From a checkpoint of a small multi-label image tagger.
Model: 7.47M parameters, activation gelu, num experts 4.
Rows from expert 0 of block 3, named by matrix and row number. Rows with one number belong to one neuron. Each number is 128 + 24 x the weight over its row's rms, rounded and kept within 0 to 255. All counts start at 0. Numbers have three digits each. After the name is the row's rms in percent of the matrix's.
# up: expert up (model.blocks.3.mlp.up, 4x384x192), inputs 96-191
# down: expert down (model.blocks.3.mlp.down, 4x192x384, transposed), outputs 96-191
up.250 101:138114113144139108139156099140113156121113092114124134126131139146133156107150148124136169115125114109133124122104159119127154136171093155158133157103097095134104105109126186143097088099138112114144143164132095132118143080130080163179129080085099125142176119114120164137129116132075100153
down.250 099:136077116147164153151135132155147108125138144110162163117115126121093112108112128148127148116158128155130173125155103141119109114085148113130150085133140136121149133107080068130152154161155099127112141137128172102116136144163154097093109145121124136116095136155147143119109106117148185141
up.251 096:120148101104137153146129124155174123113129102155102137160096091086129105118145158118169120127140120092140100110117085149130096130107083162124161116117135150157126135164151099081152131128122136098157162152119135129129117157104130129133111120139133141146142145099106183160112120157203153130
down.251 067:137122162158090123131112100068098124141145169106136165109145106163135125127135061097093160100123118156126169168122110115143113120159179080122125122134117074092150135120121105129178106110108096124135097136110142151121139114148109147154145169117122141107120129153131138133136147091106114123
up.252 091:118100112095114122100137119075151163137147141108123138100121134104174102143164119108148102138188134092171135128138138104128115175104114096160125161148100165109144124124127109163134080120187085142114135110135147124135160149124171138099135133146160139130132104122166150084194124125112061133
down.252 046:105110143093179155103108099116174153153116137136110125093085129092150135113133117135113111181092093143140163127126131124138169118141141126130124117094115177087138142134149100103140137135134155135136146058143140138081115162110126131170161120103129111113155122140129113152112148109152125074
up.253 102:131149138147084159127113127129137111153162167092122125107153139168087139138142153156126139131121109126123113122128130204085121151116144136099143131121173127130112125126153103171163114136161084097111134119138120186206099141170089100094103132154124151093131098148116157125129089079154102152
down.253 106:119119096113136093146121138137101132090075112163120128161143118119128113125143074070129121107153103137156148125148113070125092107128138176154124117087138146131133147090136153097104108096077180120173134136145117093087139142075133143142150150138129152197147153124158103134126161125132129094
up.254 098:130128162182121102108120110141124135163119102144118125169169140125097126100132099132170142148175140092156123127108135171106128131121127116169077096084129118117095164135114145141096132093155142107141083115153127115175180098155136138132112158159133115141104143094157155136090124119095114139
down.254 087:131120116128118132139113170112082085111151134095167143098082122114136156158152108162126125132150163165100135145158112084145105103122121120113163137176148134151144099143122163124095111176092112138136165145124164138083094114098117080109139113148134118089168090134094131097143101135154154126
up.255 105:164139115098125142126129105137120110094084119127107061156157117128117102155159157158124150162161094150160134135084147116140127146094130130150155122134110145134150132103141144157097143150117178129076085104112112143172166130112113133146147072143169129137102170092139103161110106128117176128
down.255 093:120091140141117100149120120121136100157166123131166135140108154071123151143161092115178149115145138131143130149185174150159111102125114109128114191158141104098097129155109145085148119145133095121129150125141120089093107137141133150123122166138160111121144103148131141097116091104112111151
up.256 100:136133145143134163135126159098135160132113153105155102140135109104110145145154090138116145113103151141114100162107118118150137149120110102120176164138117154162141078104134158143075149152156096086126101139152142171131163127140112100132118109132071136136147089108146139154099103128137177118
down.256 099:097122102111099127143097148135115108135125112137108139155157109135115163111113116117138117159142129157163108119144146159135095142137140171104100130109099094139124145141127120123141103109086149131137146097151123112089121099109144158170140156079193136158109137141147120108111121138075083109
up.257 090:140124111137101136100093097126142135142146134091123129133189117119121178105170124134150150148121156081112111144149062100135114115152154158141133129109103192137161168162113126100152110073121134134112131098128112122124108102113135139137126095086162092112136153158135115106128165137147116123
down.257 100:121172104102140124145102122159107139138092142148128138117111097108119083132057130129120121120123119130157140084127182144160129149125103100111141144146128078126137118117142090138093135135134103122156127128160172151136107180127138113147157180125101119147121137125099186142145123114101155116
up.258 098:120151144133105153097136152111111136138149114140154146125150140107137144131099123175103130153097123114131087118130133167097142117104128128116111145183179116111123140099140143153120125121112132096107134116135107092089170144120121140127112105179096121099098136091158099105127123131102151109
down.258 087:129130151159171118105169125166100124129090129152142119147084063127112111100188100103112120146149109098103164138145117079127116135194126135134108136050113160144133130148124103135150121139146121184119145112148134145147092155130170105139167127170131169155093114097113166138143110135115130109
up.259 107:160137100110103137136111109149143129174103149171114138117147152100077155125138151086137109140089146143149188153133135137095151110119141122148113115110112140121131142136140120094126130146091180134143091205072138100173196080148152070141142096139102113103121156152111089134138149127136190107
down.259 124:154145152154116185126137117100164176137171100111182119142114096113169089122101100138119114122194114112095082132152157127143105162168095141103161100127153085107155103119133135116125105116128111142098137089142131132122098158114130146119120134109082136135120121118177187116153093099155078088
up.260 098:084147149124091093135135154089104126103141147141145108139120133113126116146090088161167113128160162118099104116126123115143153139129139151178098111133117126116111100183097150104154098169159119107142177124134115119131133144104130200148105115136095129125130154159127127120139141109169142140
down.260 101:121104118165139144134130127128133126153125095116112113120136138124117130116173123119092162150110123134145165139131131152123134115144140125111112166112135147145131121134143135156088171111113129145118081093132152163136086153146145055128179134108163119165101087103159117138095092148092104127
up.261 098:145102121137151100149166096095098149142139108115124109148118117097149116162115106148100147110106161145082111117107192102151135182089127134139154111125115111126123107139150167093122116112122154139100083096087077123125115123120155098147142150144159126130153147132154138178143115057139130119
down.261 110:139134129100098159102128133155162102090086152125119142135125128143119086117156160080158123156152098134153182150160097139118093091141132116138148134114144150087136126120106129160155120159148125142165129167120179114127134094109086140086082125107122142135103132151107133083089138186121147121
up.262 086:115152116132126157139113097120123116104113184123132146067180156169091098120068131136142129138131149136157080172117138159108145156144138114151145124102158164101124104103108111133116108131163153131107108140137166115113128129160134091158103112104124203112156145127141163123174138146118149124
down.262 099:132116127151105079108157139121126115167178103113170123172066112111166149080144091118098134126132123116118107112133095106104115109107101116108106114133133136150124144155195103079141120086100156134164137129128127124150156111102128171126159137177171104184105114115130162142155118083068156123
up.263 106:153098140096123132146159139137157149128150127124158105129133131110122062129109135118088106064071122147119151113136125144166117079177178143105155132108161132123090128092141123109161156126129145168145134126134120114109090163118096144117133109130145124114159123149151158152120130155110134116
down.263 087:142130121135122136084168130110135108106107104132147162153115136120135124101142150139096116110092048144135087097159134127117139116067124123170152152122102102149113112147094149134088130156155105144115085141093143149127100110121142138110070163103137096121123123103096126104145140157118162111
up.264 108:142125114127147121111109135178136176153097093131150160130189132098107128142120097135120169150103092104134132103100104101146127118100156090163111140098160146118083131134078117141164120134134137175113127119120099123156106117143116120114105133136116166130110144107121161149096090085114128162
down.264 104:145116098118124153155134131095099125112147138110166070107081140113142148099159115123084098092117171153109101148136146152118149131160126183136137163138113106136214109126164131125142115162121135122128153113077154123149103156133157137158155138141118106113145112140131083124143157153124116122